config = dict(
    model='image captioner',
    horizontal_flip=False,
    decoder_mlp_ratio=3,
    decoder_qk_norm=False,
    init='orthogonal',
    orthogonalizer='polar_express',
    warmup_steps=1320,
    weight_decay=0.1,
)
Rows from block 9 of the image encoder of a small image captioner, named by matrix and row number. Rows with one number belong to one channel. Each number is 50 + 15 x the weight over its row's rms, rounded and kept within 0 to 99. All counts start at 0.
After each channel's rows are labels from the 100 images, of 14976, where the channel reaches its highest value: "strongest on" is what is common among them; "place" is the part of the image that holds the peak. Only what is clearly more common there than usual is listed. The data: drawn branching plants.
# convs1: grouped (8 groups) 3x3 conv (encoder.blocks.9.convs.1.weight, 216x27x3x3), inputs within the group 0-26, a 3x3 kernel for each
# convs2: expand pointwise conv (encoder.blocks.9.convs.2.weight, 432x216x1x1, transposed), outputs 0-143

convs1.32:47 48 48 62 49 36 60 49 52 38 31 40 35 66 70 64 66 82 32 30 46 59 64 78 55 58 84 44 41 52 57 60 45 34 42 31 66 48 51 45 56 65 43 32 47 70 55 36 52 25 79 37 64 62 58 54 59 52 41 42 53 45 51 23 53 36 46 41 56 63 60 60 53 37 47 53 62 30 65 60 63 23 47 34 37 45 73 57 62 49 44 25 41 66 45 54 47 57 44 36 66 54 51 67 37 52 44 31 56 38 60 43 47 40 67 56 52 52 40 50 53 36 30 56 39 54 34 63 39 62 57 52 47 53 51 50 40 52 53 49 42 56 51 32 49 65 47 57 77 40 53 75 55 24 56 45 45 63 70 38 35 61 30 05 56 53 72 99 68 77 61 66 40 64 48 46 39 55 44 42 46 62 73 47 46 28 40 40 40 37 24 27 36 77 99 43 37 74 44 66 42 38 51 56 54 50 39 60 52 25 45 32 75 75 32 59 39 73 49 31 58 27 60 59 31 43 49 51 59 61 41 43 55 47 44 59 54 59 34 50 45 52 48
convs2.32:43 51 55 38 46 48 53 31 32 50 42 64 25 33 50 59 52 21 31 32 49 47 57 39 50 52 55 57 74 73 60 37 47 72 48 50 50 46 19 59 42 61 63 27 48 74 54 61 28 29 52 41 53 55 19 51 15 53 60 24 58 62 29 49 43 57 31 28 45 44 77 42 60 51 44 67 13 44 58 56 36 33 83 39 45 06 41 58 34 42 68 55 49 57 34 41 56 67 33 84 49 59 61 65 48 47 43 39 49 42 48 49 82 46 50 52 42 39 42 55 64 79 30 59 65 52 49 28 43 43 72 50 70 51 60 74 46 45 46 89 23 53 81 37
strongest on: autumn leaves; leaning left
place: middle left; top left

convs1.57:65 63 20 60 61 48 41 14 48 40 85 57 34 40 46 50 37 59 44 36 34 37 55 61 48 83 65 34 37 66 44 67 80 47 55 32 29 55 50 37 85 67 44 58 31 48 49 52 48 34 56 39 44 59 54 49 34 50 63 78 38 55 39 52 72 46 23 53 26 49 21 84 94 51 47 32 18 40 55 43 48 33 52 56 40 66 60 49 42 19 32 42 34 49 64 60 53 53 57 45 60 54 48 64 40 47 48 49 49 29 62 50 39 32 56 59 71 28 52 48 49 56 63 45 44 49 37 39 54 55 37 41 48 18 58 89 45 76 55 38 42 52 53 33 40 60 40 43 60 62 46 39 12 32 51 40 34 44 68 40 68 08 30 57 46 51 66 64 57 41 48 34 54 68 44 80 30 54 34 68 48 57 54 57 46 47 59 47 40 22 60 59 50 70 30 56 44 55 38 47 40 76 78 58 55 46 46 42 35 49 47 72 34 38 52 21 69 47 64 53 32 38 61 47 44 25 39 57 36 76 65 27 78 67 28 47 43 71 40 47 34 25 10
convs2.57:39 32 68 27 62 23 50 47 69 50 55 34 67 51 53 71 41 34 45 58 41 26 64 61 68 53 53 60 58 55 71 18 61 16 52 52 28 62 67 34 42 58 85 45 42 53 74 51 28 69 49 37 70 57 33 62 60 53 49 46 37 69 55 63 34 41 67 59 58 34 37 65 53 53 49 69 55 30 48 30 63 61 89 39 58 57 69 69 48 31 29 39 69 38 60 68 39 44 41 50 42 88 53 49 69 65 46 56 28 81 40 54 50 45 42 66 20 39 47 43 52 49 41 65 43 48 49 60 48 27 51 47 51 67 41 47 31 52 52 41 62 51 45 74
strongest on: spreading; two-way forks
place: middle right

convs1.95:60 49 48 73 27 26 69 54 54 43 72 43 57 70 24 66 44 57 58 50 54 55 45 59 49 48 48 56 43 55 55 48 66 49 57 21 61 41 35 44 52 64 27 52 54 67 21 38 29 55 78 50 66 78 17 72 64 41 58 50 59 35 17 38 56 61 37 74 58 38 37 37 47 38 50 64 43 49 47 45 49 55 52 53 45 49 60 40 51 59 47 26 59 50 51 45 46 58 63 61 36 33 58 55 43 59 28 49 51 40 24 72 34 53 64 47 62 49 45 20 53 70 62 70 55 74 45 54 62 39 48 48 48 38 46 65 44 33 53 55 46 49 64 52 25 47 28 41 54 70 64 25 57 26 61 54 45 68 37 57 58 51 46 39 59 47 46 30 50 37 43 44 76 34 86 25 00 88 65 99 50 44 52 68 33 47 28 59 54 59 43 61 57 35 40 41 46 55 80 53 49 68 22 70 52 49 59 56 36 53 64 41 74 68 55 44 50 45 66 45 49 25 71 56 66 55 62 67 00 73 47 60 34 54 44 55 30 61 48 47 70 30 47
convs2.95:79 60 40 48 48 65 73 71 37 25 24 41 29 26 44 51 83 19 63 43 65 61 44 52 48 46 59 70 52 37 54 54 50 64 51 56 39 55 03 53 60 45 46 35 49 60 49 53 39 78 27 62 34 59 11 44 76 59 26 60 57 58 35 69 71 52 37 54 74 51 51 55 47 87 80 59 65 65 56 63 55 60 60 57 52 55 37 43 58 58 61 49 59 49 55 49 54 29 51 51 44 49 35 29 48 59 39 49 44 35 50 55 33 43 77 64 50 67 48 53 46 57 43 44 52 52 47 55 49 49 44 36 28 36 31 72 33 40 44 31 40 25 69 67
strongest on: autumn leaves; leaning left
place: middle left; bottom left

convs1.43:55 50 56 51 49 66 45 30 35 52 56 38 29 48 27 48 48 50 38 53 61 56 58 61 32 52 35 41 42 41 74 41 60 90 65 71 53 51 58 49 56 42 41 43 40 43 48 45 60 64 58 66 59 70 51 64 38 43 39 57 39 57 52 43 49 53 54 34 43 64 48 67 48 45 43 50 48 52 39 55 41 33 51 36 64 36 76 97 89 81 63 58 55 22 53 64 45 44 18 21 30 31 92 46 93 99 99 99 41 44 38 59 57 46 61 43 59 39 54 61 75 38 53 32 50 58 66 60 43 52 37 58 35 56 50 54 48 55 49 48 75 59 63 55 65 45 64 58 49 37 27 48 29 43 50 46 51 46 51 19 66 53 47 52 60 41 55 69 44 43 26 61 56 47 20 43 45 59 46 38 63 40 47 49 44 37 48 55 50 43 31 52 76 45 79 36 35 22 40 46 27 61 56 56 52 60 54 53 52 44 41 55 49 55 71 42 57 53 44 54 54 55 36 23 62 43 31 44 54 52 48 45 51 46 53 40 49 38 59 50 51 47 59
convs2.43:43 39 48 53 52 57 66 70 61 59 52 70 96 56 51 34 38 58 46 77 70 43 48 29 37 63 48 30 03 52 23 39 49 69 51 41 09 60 47 63 49 52 55 60 49 25 71 39 64 22 67 55 54 17 20 21 36 40 62 64 73 84 55 58 49 59 35 51 69 60 37 48 53 63 53 43 66 26 54 66 54 52 31 63 50 37 37 29 46 44 42 44 32 50 70 59 66 59 49 54 48 44 52 38 33 26 99 69 51 69 59 58 35 53 55 39 70 48 50 55 53 69 40 54 51 71 52 55 53 44 62 63 72 61 53 50 48 40 61 35 66 53 48 54
strongest on: white flowers; narrow
place: top centre

convs1.117:07 56 38 62 49 13 55 70 13 38 53 37 58 65 46 41 50 45 53 49 51 48 54 43 53 62 44 38 54 45 65 46 34 38 65 28 65 63 41 57 71 27 10 47 47 37 35 59 68 41 48 41 66 32 43 63 49 59 36 55 55 21 54 32 58 50 53 58 26 45 40 41 48 69 67 52 23 41 80 82 52 66 46 63 58 14 66 66 51 42 75 34 67 39 37 90 42 32 71 07 63 30 48 29 26 36 53 46 41 59 42 56 55 45 61 47 45 47 46 49 58 70 59 47 54 49 56 51 29 55 63 64 50 43 51 51 45 60 51 30 48 54 50 37 00 38 26 50 30 35 48 36 37 48 49 61 57 65 42 64 61 40 82 42 57 37 43 36 68 75 42 62 62 54 48 79 31 59 50 51 58 32 42 21 34 51 59 48 52 08 35 56 55 45 35 95 29 30 56 45 33 51 58 64 53 48 51 65 59 47 60 86 40 53 75 61 64 27 43 41 27 80 52 58 54 64 48 55 36 26 55 68 50 46 53 55 54 57 52 54 50 64 58
convs2.117:25 36 54 36 57 74 79 51 58 41 51 55 69 30 50 68 36 63 80 74 72 50 54 55 54 45 49 48 30 60 48 49 50 45 45 48 67 56 48 55 58 58 54 69 53 34 46 41 34 50 78 42 37 55 73 63 72 50 99 52 04 54 77 34 68 58 48 58 48 33 22 74 52 44 42 59 34 66 34 44 42 68 63 62 61 44 21 33 46 47 50 52 52 52 63 49 45 65 47 67 46 35 51 34 59 67 32 44 55 15 44 48 64 26 23 22 58 68 65 55 37 77 41 36 51 43 50 54 50 34 18 45 33 55 26 44 30 56 39 58 39 44 38 41
strongest on: spreading
place: bottom right

convs1.34:43 47 32 50 55 57 42 54 48 63 71 42 39 22 36 82 54 52 51 31 35 56 76 49 19 51 49 51 65 48 53 55 39 62 58 64 40 58 56 35 68 61 52 49 34 53 61 40 48 40 30 39 58 55 62 59 59 51 53 38 49 53 61 38 33 57 40 24 65 76 37 15 47 56 36 72 56 54 49 43 45 41 17 64 78 30 10 76 70 58 42 50 27 90 44 64 46 26 48 41 36 46 66 33 00 85 99 94 48 62 51 70 40 33 34 58 63 35 44 47 55 58 41 55 37 43 51 57 39 45 55 56 45 49 55 48 45 47 34 77 40 58 59 71 23 67 48 41 59 66 56 37 53 51 71 55 44 61 36 45 37 56 68 57 34 32 76 68 63 64 43 71 50 48 32 53 26 31 54 44 47 51 45 46 46 44 45 61 55 73 76 63 26 64 55 26 54 61 46 53 56 39 27 51 63 38 83 54 54 50 84 37 42 38 41 52 39 43 54 82 53 71 19 34 27 56 49 51 55 45 58 47 50 48 37 49 48 49 51 50 51 43 53
convs2.34:40 56 38 35 54 76 41 30 64 55 36 55 06 59 49 48 35 68 63 84 34 58 69 63 53 35 36 53 00 30 13 32 55 33 69 56 24 57 68 61 52 41 43 75 60 54 51 52 57 65 62 48 34 52 48 57 60 38 16 55 45 64 34 64 44 49 79 34 42 82 63 50 50 45 37 62 49 68 55 47 72 35 63 71 51 34 79 37 26 36 44 44 59 45 43 50 50 68 33 45 51 51 77 58 83 36 68 41 31 39 63 39 43 31 42 71 37 77 77 58 62 51 19 43 60 32 51 57 54 45 58 46 70 36 45 48 63 41 50 64 49 41 46 57
strongest on: white flowers; two-way forks; narrow
place: top centre; top right

convs1.28:43 81 42 24 43 53 68 69 40 36 07 66 31 32 53 51 52 57 30 51 45 51 60 65 22 29 56 69 39 43 63 45 69 59 37 46 52 47 66 56 43 37 61 62 19 48 59 49 30 41 43 60 54 62 56 81 49 28 48 52 40 51 66 57 39 40 46 66 54 54 56 62 50 52 54 55 32 64 56 49 70 50 46 59 68 62 79 59 64 48 32 71 75 48 33 55 57 28 40 53 79 37 65 56 99 69 61 68 71 31 42 49 55 68 52 30 57 50 54 52 40 48 53 52 40 42 50 49 57 69 45 51 58 41 34 65 36 62 58 45 62 56 60 43 52 65 40 45 56 65 60 46 69 31 54 55 49 36 32 36 38 44 31 67 60 14 57 00 51 58 58 01 49 35 22 54 82 70 46 75 40 54 34 54 50 34 60 35 34 32 50 34 05 51 90 22 36 33 31 41 41 52 45 56 49 45 35 36 65 48 50 52 48 49 57 55 28 54 97 18 56 29 57 29 47 57 61 42 54 50 43 38 49 62 39 60 63 46 47 34 56 51 45
convs2.28:35 56 49 33 39 20 77 48 50 32 52 63 60 78 46 64 41 28 40 47 25 50 50 53 34 49 62 55 67 48 56 30 57 46 56 52 59 53 32 72 60 43 57 52 71 62 50 53 60 67 66 71 41 45 49 63 40 58 29 27 32 52 52 26 48 44 50 39 68 38 26 21 43 31 55 45 70 18 47 55 72 74 48 65 45 38 55 27 43 37 43 43 47 60 60 55 41 75 46 64 37 00 38 63 56 64 41 65 57 82 51 15 66 68 53 74 44 49 53 62 56 30 37 14 52 62 53 28 45 33 50 48 41 26 52 80 65 57 34 52 27 40 45 76
strongest on: white flowers; two-way forks
place: top centre; top left

convs1.35:35 45 72 50 27 67 55 45 52 53 66 31 76 41 81 22 55 86 35 37 40 43 56 38 70 55 59 47 53 38 74 60 59 63 68 50 47 55 56 53 42 84 41 68 32 62 53 61 66 69 67 47 53 75 39 56 57 44 36 47 54 54 60 27 45 47 62 37 54 60 35 66 46 63 50 39 71 57 80 28 51 14 57 52 73 72 45 96 38 78 57 53 56 35 44 50 45 34 47 27 46 46 42 65 35 99 81 78 66 51 62 75 42 80 50 43 24 53 46 57 51 42 49 40 43 42 55 56 49 53 66 51 54 48 42 48 37 39 52 63 43 64 42 66 51 58 42 43 56 62 46 41 40 43 41 50 56 68 22 45 43 17 59 55 53 38 66 27 54 82 43 37 38 56 65 35 77 67 27 38 58 45 31 59 34 40 66 47 58 23 37 58 62 57 40 60 72 32 29 33 44 40 47 39 42 44 50 62 41 22 67 51 49 47 55 50 50 72 44 34 69 90 35 84 20 50 46 55 48 45 44 46 46 53 55 38 67 43 39 47 56 39 41
convs2.35:49 61 57 63 63 42 63 29 58 62 66 52 47 19 47 49 63 36 58 46 32 37 35 55 30 51 52 53 31 48 62 53 47 78 62 48 43 50 58 58 36 31 43 43 45 16 64 55 47 62 54 56 46 73 60 61 32 45 57 58 46 49 33 22 51 48 20 52 51 90 69 64 49 39 54 49 56 42 68 44 64 62 56 68 51 46 62 55 30 32 61 51 37 51 55 27 43 49 69 54 45 54 54 48 54 29 38 38 35 50 29 69 59 63 63 33 31 48 69 25 46 57 41 33 67 37 50 27 32 52 44 54 61 60 55 40 72 66 62 80 75 74 00 45
strongest on: white flowers; narrow
place: top centre; top right

convs1.118:22 51 54 20 33 36 52 51 44 51 56 46 51 66 44 59 62 42 44 40 45 43 68 56 52 52 40 49 65 45 42 44 38 34 56 76 57 67 43 64 48 43 27 22 81 99 79 51 40 13 30 56 59 51 52 66 75 40 32 33 83 67 52 34 41 48 51 43 58 35 30 66 73 61 34 74 24 46 46 47 60 46 06 59 38 51 50 65 41 60 49 46 27 51 70 19 94 77 43 20 50 51 21 60 46 67 65 26 32 48 72 34 30 43 54 39 69 48 42 50 30 62 49 50 45 47 45 67 60 41 44 43 49 56 66 49 22 56 39 48 52 56 49 53 80 64 45 72 51 61 53 63 55 43 49 67 55 22 51 14 29 75 51 44 54 46 49 47 55 62 39 55 62 30 54 40 46 40 43 14 66 30 50 69 33 71 71 88 62 64 60 59 59 38 64 58 60 73 52 40 53 55 49 54 49 46 35 55 43 36 57 51 39 53 59 68 61 53 44 34 39 33 74 34 52 27 48 84 58 62 36 60 64 46 72 46 56 78 39 50 59 37 54
convs2.118:30 20 48 44 58 35 40 55 35 58 60 64 63 35 50 56 62 42 55 53 58 40 64 68 47 43 50 51 30 47 40 88 50 37 36 41 45 50 57 65 51 49 56 37 64 54 37 58 34 73 29 35 62 35 47 42 53 66 72 62 42 49 14 75 59 47 61 29 09 50 36 30 54 50 36 42 57 56 33 33 52 71 84 26 45 45 37 55 50 57 68 45 41 65 71 54 53 53 31 19 48 59 32 46 44 53 65 41 55 32 42 62 15 36 49 58 68 42 52 80 47 39 58 07 70 32 48 49 52 46 19 33 65 50 15 55 48 53 00 44 61 32 33 54
strongest on: autumn leaves
place: centre

convs1.49:50 42 46 59 44 43 54 47 38 53 36 48 42 63 49 59 37 58 56 55 59 43 49 33 33 59 53 67 68 39 76 40 80 53 56 72 54 50 42 48 37 59 76 46 49 46 43 51 45 57 43 65 51 61 52 40 53 36 38 49 52 48 40 42 58 43 73 44 39 55 77 70 40 46 45 66 43 48 63 62 41 53 70 29 91 64 90 98 99 81 36 29 46 57 76 48 41 33 76 84 79 41 54 28 99 95 98 99 47 34 62 50 68 39 55 47 57 39 56 37 50 52 59 38 39 52 59 49 39 43 36 51 46 67 49 55 63 43 27 57 62 49 38 56 28 49 49 52 51 54 32 44 44 47 33 57 35 49 34 48 47 39 38 54 41 40 51 21 38 16 32 47 30 51 45 56 36 60 31 47 61 61 47 61 57 44 56 64 62 44 61 33 42 36 25 36 32 24 58 58 55 56 48 71 52 55 51 30 41 42 40 43 50 43 28 49 25 38 53 41 48 57 28 60 51 48 54 53 45 51 45 55 51 58 54 49 45 44 53 49 47 44 41
convs2.49:68 75 48 59 39 28 87 54 61 49 45 51 46 34 51 49 32 83 70 48 28 64 49 68 60 45 52 53 50 64 54 52 51 34 49 51 46 47 69 61 63 55 52 51 51 62 57 47 77 55 55 45 43 55 58 36 68 49 76 63 41 22 59 51 44 54 61 68 62 63 57 37 47 63 73 54 38 58 51 50 41 24 54 89 50 44 59 57 53 65 33 48 55 47 71 46 47 51 44 51 47 43 42 75 43 39 58 61 62 52 65 31 44 56 23 31 43 49 29 60 62 53 39 40 44 53 50 53 52 53 70 53 99 52 58 46 46 51 81 42 72 75 30 52
strongest on: white flowers; narrow
place: top centre

convs1.37:50 39 38 41 59 50 32 59 32 49 36 33 56 69 64 56 32 46 71 47 33 58 53 60 61 56 39 52 45 45 50 44 56 38 43 47 39 55 36 43 66 56 29 44 61 42 50 35 60 40 51 74 42 45 64 46 44 50 46 43 52 51 43 60 64 47 58 33 63 12 62 30 39 46 53 30 36 54 38 43 69 53 51 52 48 45 42 20 47 46 99 38 46 68 31 70 45 35 72 43 58 44 50 22 57 31 45 32 57 59 36 60 54 35 63 46 57 66 42 56 54 23 62 47 51 45 46 46 52 48 42 45 61 36 53 31 65 75 61 52 44 60 49 55 59 39 47 62 20 74 50 29 29 46 39 36 84 63 23 64 50 51 82 62 11 74 60 21 97 67 38 25 49 74 27 63 32 28 65 78 33 45 49 43 55 63 54 43 52 28 66 23 85 60 29 70 68 45 41 57 68 51 44 32 53 56 58 99 56 42 41 22 52 58 62 77 84 32 40 69 32 28 60 55 99 55 39 62 50 39 63 47 46 57 55 46 50 39 37 58 48 48 53
convs2.37:63 71 73 52 23 67 42 58 18 44 41 30 36 30 50 51 34 69 53 40 62 46 61 67 41 50 52 37 93 29 23 25 46 41 68 59 74 60 37 49 59 45 38 40 39 54 37 53 81 70 99 45 45 52 78 39 47 39 43 26 52 53 45 37 43 58 59 46 60 31 75 80 42 66 71 51 73 52 49 45 64 65 52 52 47 38 53 28 44 49 77 49 51 56 59 56 57 31 62 61 25 42 66 23 43 61 34 45 60 27 84 22 42 68 34 85 55 39 58 62 68 58 33 38 28 44 55 48 51 52 47 50 99 44 62 48 40 43 55 70 60 45 29 52
strongest on: autumn leaves; leaning left
place: bottom left; middle left

convs1.120:54 52 52 47 53 36 40 40 32 60 45 38 61 37 42 58 36 59 41 54 40 42 55 55 37 38 51 53 36 58 27 44 72 40 55 66 51 52 88 23 41 81 35 42 93 65 31 37 64 45 40 37 69 53 39 56 47 62 76 50 58 35 51 37 41 62 18 59 57 22 81 36 29 39 70 31 59 57 57 28 23 54 44 47 47 83 30 25 53 33 55 45 41 68 54 21 22 38 50 39 62 23 36 43 26 71 35 26 67 35 53 41 38 68 46 62 38 57 58 48 52 41 69 49 62 57 60 56 52 49 45 56 58 48 42 40 52 39 41 69 57 50 56 39 31 59 29 74 51 29 40 57 42 41 43 65 18 66 50 41 95 39 55 49 32 60 57 50 31 39 56 44 47 90 33 21 99 26 37 65 12 75 51 50 51 30 42 43 44 37 40 56 51 83 50 56 45 46 41 53 50 57 39 39 58 44 46 48 37 49 30 35 67 48 48 55 51 35 56 40 56 50 43 70 46 31 40 34 52 72 46 74 42 49 31 50 54 36 89 60 43 54 34
convs2.120:45 51 57 56 50 41 10 43 72 49 31 32 48 36 52 70 52 56 29 57 61 33 43 51 45 51 58 43 19 40 40 52 51 57 60 48 34 43 28 49 69 67 73 35 41 40 32 53 23 33 63 49 51 47 44 46 22 76 63 48 64 43 54 65 32 55 17 42 67 53 71 38 46 34 30 33 40 69 38 46 43 38 35 46 50 81 29 55 39 58 74 43 35 52 41 46 45 31 40 52 56 87 46 53 47 32 44 53 54 76 37 20 81 41 36 63 41 47 45 48 54 60 45 40 10 32 48 63 52 65 66 64 53 22 31 60 49 49 70 75 17 50 62 48
strongest on: two-way forks; spreading
place: bottom right

convs1.64:33 22 65 50 55 29 61 66 27 41 56 48 48 47 60 49 42 54 45 49 22 42 46 47 61 62 41 28 37 48 46 49 36 35 68 43 58 54 49 53 46 11 81 48 45 47 54 52 36 55 44 59 40 41 51 18 50 42 57 43 65 66 58 67 71 81 59 10 93 24 48 75 55 57 61 56 55 99 39 44 93 43 25 56 44 80 60 41 32 37 49 43 43 50 49 53 86 76 69 42 66 67 57 47 64 46 43 51 32 55 43 27 41 45 74 43 40 48 51 66 44 58 51 29 50 47 62 61 48 92 47 38 56 59 45 36 40 61 51 56 62 40 77 41 27 44 91 52 35 48 62 57 24 46 43 67 36 54 35 58 51 40 77 80 51 75 17 65 32 22 77 50 42 40 38 58 51 45 49 55 46 56 50 51 54 48 56 52 44 50 55 72 50 45 66 34 53 50 84 60 38 41 22 49 58 36 58 47 38 43 45 72 47 40 61 55 40 46 43 43 64 61 47 60 50 47 35 31 43 63 37 27 48 53 17 60 68 54 66 37 26 65 28
convs2.64:86 65 53 42 38 55 56 36 50 33 47 50 78 85 47 42 52 54 58 43 48 46 53 55 65 43 46 55 64 86 66 53 50 57 20 50 74 44 56 26 46 67 48 59 55 53 87 57 26 36 36 43 44 46 68 40 85 34 20 59 69 36 22 56 53 53 62 47 62 69 30 45 44 47 59 82 31 14 63 65 51 36 48 34 42 33 00 30 64 31 53 45 40 62 50 42 43 52 63 50 50 56 47 44 45 64 48 35 50 32 72 30 11 67 23 59 38 69 47 69 42 42 52 91 59 45 49 50 53 45 63 60 80 29 62 72 41 49 31 26 65 92 38 81
strongest on: spreading; autumn leaves
place: middle left; centre

convs1.140:63 41 45 58 36 73 62 79 74 30 40 49 47 81 69 36 49 53 51 27 24 69 38 49 62 36 61 38 57 39 71 56 45 48 45 53 47 38 54 48 76 41 45 36 47 52 50 86 52 65 49 45 64 49 49 35 42 67 53 63 60 36 22 54 39 33 45 40 58 58 57 52 61 36 63 47 67 72 46 50 59 42 41 30 07 62 31 44 64 35 34 37 32 24 82 53 37 44 40 38 18 61 36 77 52 50 47 45 64 31 34 62 70 45 55 44 63 39 48 40 66 46 52 50 58 59 47 65 12 55 63 00 57 41 48 35 99 72 32 80 04 53 26 28 55 43 47 52 46 48 50 52 52 47 37 47 34 49 81 17 58 53 46 44 45 55 49 76 56 54 64 41 54 41 45 61 50 39 45 55 35 44 43 57 46 41 38 41 52 61 44 51 46 60 51 36 51 42 56 46 82 65 68 61 39 54 25 49 57 81 42 39 59 55 50 42 51 42 61 58 68 21 61 37 47 42 53 36 46 37 72 55 39 57 54 70 31 63 66 19 72 87 54
convs2.140:99 66 58 42 37 36 65 53 40 64 68 35 82 56 47 35 62 37 61 37 64 51 62 57 16 43 52 54 55 77 64 42 49 53 77 44 56 42 36 39 30 44 56 59 49 53 66 53 49 87 57 49 57 43 49 35 45 52 45 25 54 46 39 40 80 45 47 13 15 41 63 75 49 85 39 64 38 48 34 53 60 41 53 35 49 46 59 47 57 38 30 37 51 68 57 50 38 42 57 33 49 88 61 38 32 21 40 58 79 94 64 40 20 25 48 43 45 51 42 64 60 55 62 55 61 51 52 29 44 41 48 38 72 39 29 74 82 63 18 52 57 58 84 73
strongest on: spreading; bare
place: top left; bottom left

convs1.31:51 53 44 35 48 41 52 52 44 17 39 37 92 50 99 82 99 94 41 42 53 48 44 37 49 60 42 47 43 64 54 63 55 27 51 47 69 42 47 25 41 49 43 60 47 43 50 53 71 57 63 47 56 44 44 49 62 32 60 48 43 50 55 40 33 53 48 45 56 57 62 57 49 47 62 45 51 50 54 84 55 34 52 24 45 80 47 42 61 29 33 44 50 47 57 44 62 37 47 54 49 30 65 61 48 50 49 42 53 44 48 62 37 40 20 53 50 53 65 57 47 43 57 51 61 75 35 53 49 53 53 54 53 62 48 51 56 43 56 51 52 53 45 33 54 44 51 60 38 48 76 41 57 36 41 44 45 52 39 34 28 30 54 35 40 65 46 38 60 75 44 50 47 51 54 45 40 70 48 51 61 46 45 44 62 60 62 54 54 25 14 54 74 75 35 54 97 56 59 70 30 50 44 45 50 49 56 50 31 51 61 55 57 59 63 69 39 42 71 43 53 54 62 49 65 54 53 58 45 44 57 60 46 51 62 67 46 43 33 52 40 53 53
convs2.31:72 60 44 47 45 99 36 62 27 52 51 59 54 76 48 64 60 37 32 64 38 36 45 53 43 57 50 47 43 46 42 38 48 68 60 53 35 61 55 62 54 62 69 50 37 55 65 44 62 30 43 53 44 49 52 63 64 50 91 48 46 60 52 47 55 54 33 48 56 61 48 32 55 79 22 59 39 60 49 52 40 60 62 71 48 47 37 62 76 54 54 49 42 60 40 36 49 43 50 22 45 73 32 56 37 30 34 48 62 54 51 75 78 53 42 57 18 70 32 39 40 39 62 47 25 66 50 64 43 61 38 38 52 54 58 34 70 49 30 74 49 50 35 46
strongest on: autumn leaves
place: top centre; top right

convs1.125:61 43 43 62 38 11 75 46 50 30 29 62 48 55 40 52 45 56 43 47 62 53 47 43 55 60 55 30 46 32 51 56 70 54 38 83 49 37 21 56 27 56 40 19 74 62 55 32 28 53 66 77 71 73 84 54 52 40 49 56 50 51 24 40 39 40 41 57 40 56 29 55 41 35 36 34 37 54 43 32 81 86 40 59 40 41 50 61 56 27 21 54 57 45 47 42 27 53 23 64 46 76 24 31 34 51 44 56 32 54 73 73 61 45 75 32 36 25 49 56 50 47 53 60 64 37 50 50 56 52 39 57 55 56 50 74 36 35 38 34 43 45 50 45 68 53 33 53 59 83 46 49 47 28 18 66 31 50 55 37 29 91 51 55 69 54 69 65 51 54 52 64 80 30 58 25 52 57 41 36 45 42 51 32 58 55 15 55 63 48 44 33 17 34 68 19 44 71 54 51 57 49 41 44 40 42 43 53 38 70 56 46 42 80 52 51 37 55 43 52 65 58 19 37 84 23 76 57 36 45 30 65 74 30 48 32 43 41 51 66 39 38 60
convs2.125:14 40 68 44 46 55 60 35 75 47 73 74 89 33 49 66 28 52 61 37 74 32 44 44 43 54 56 42 45 38 51 20 51 24 42 50 36 64 26 42 44 61 41 45 62 30 57 43 39 57 39 56 30 70 70 53 72 44 23 32 62 23 37 67 39 50 17 55 53 47 50 64 55 45 80 57 70 67 63 60 66 46 75 36 51 56 60 81 48 52 61 60 45 39 19 49 52 53 48 31 49 49 41 39 60 47 65 26 63 35 41 35 79 40 45 16 36 45 80 55 45 59 86 20 60 55 51 41 48 56 49 47 38 53 36 57 44 61 46 38 62 53 79 49
strongest on: two-way forks; spreading; autumn leaves
place: middle right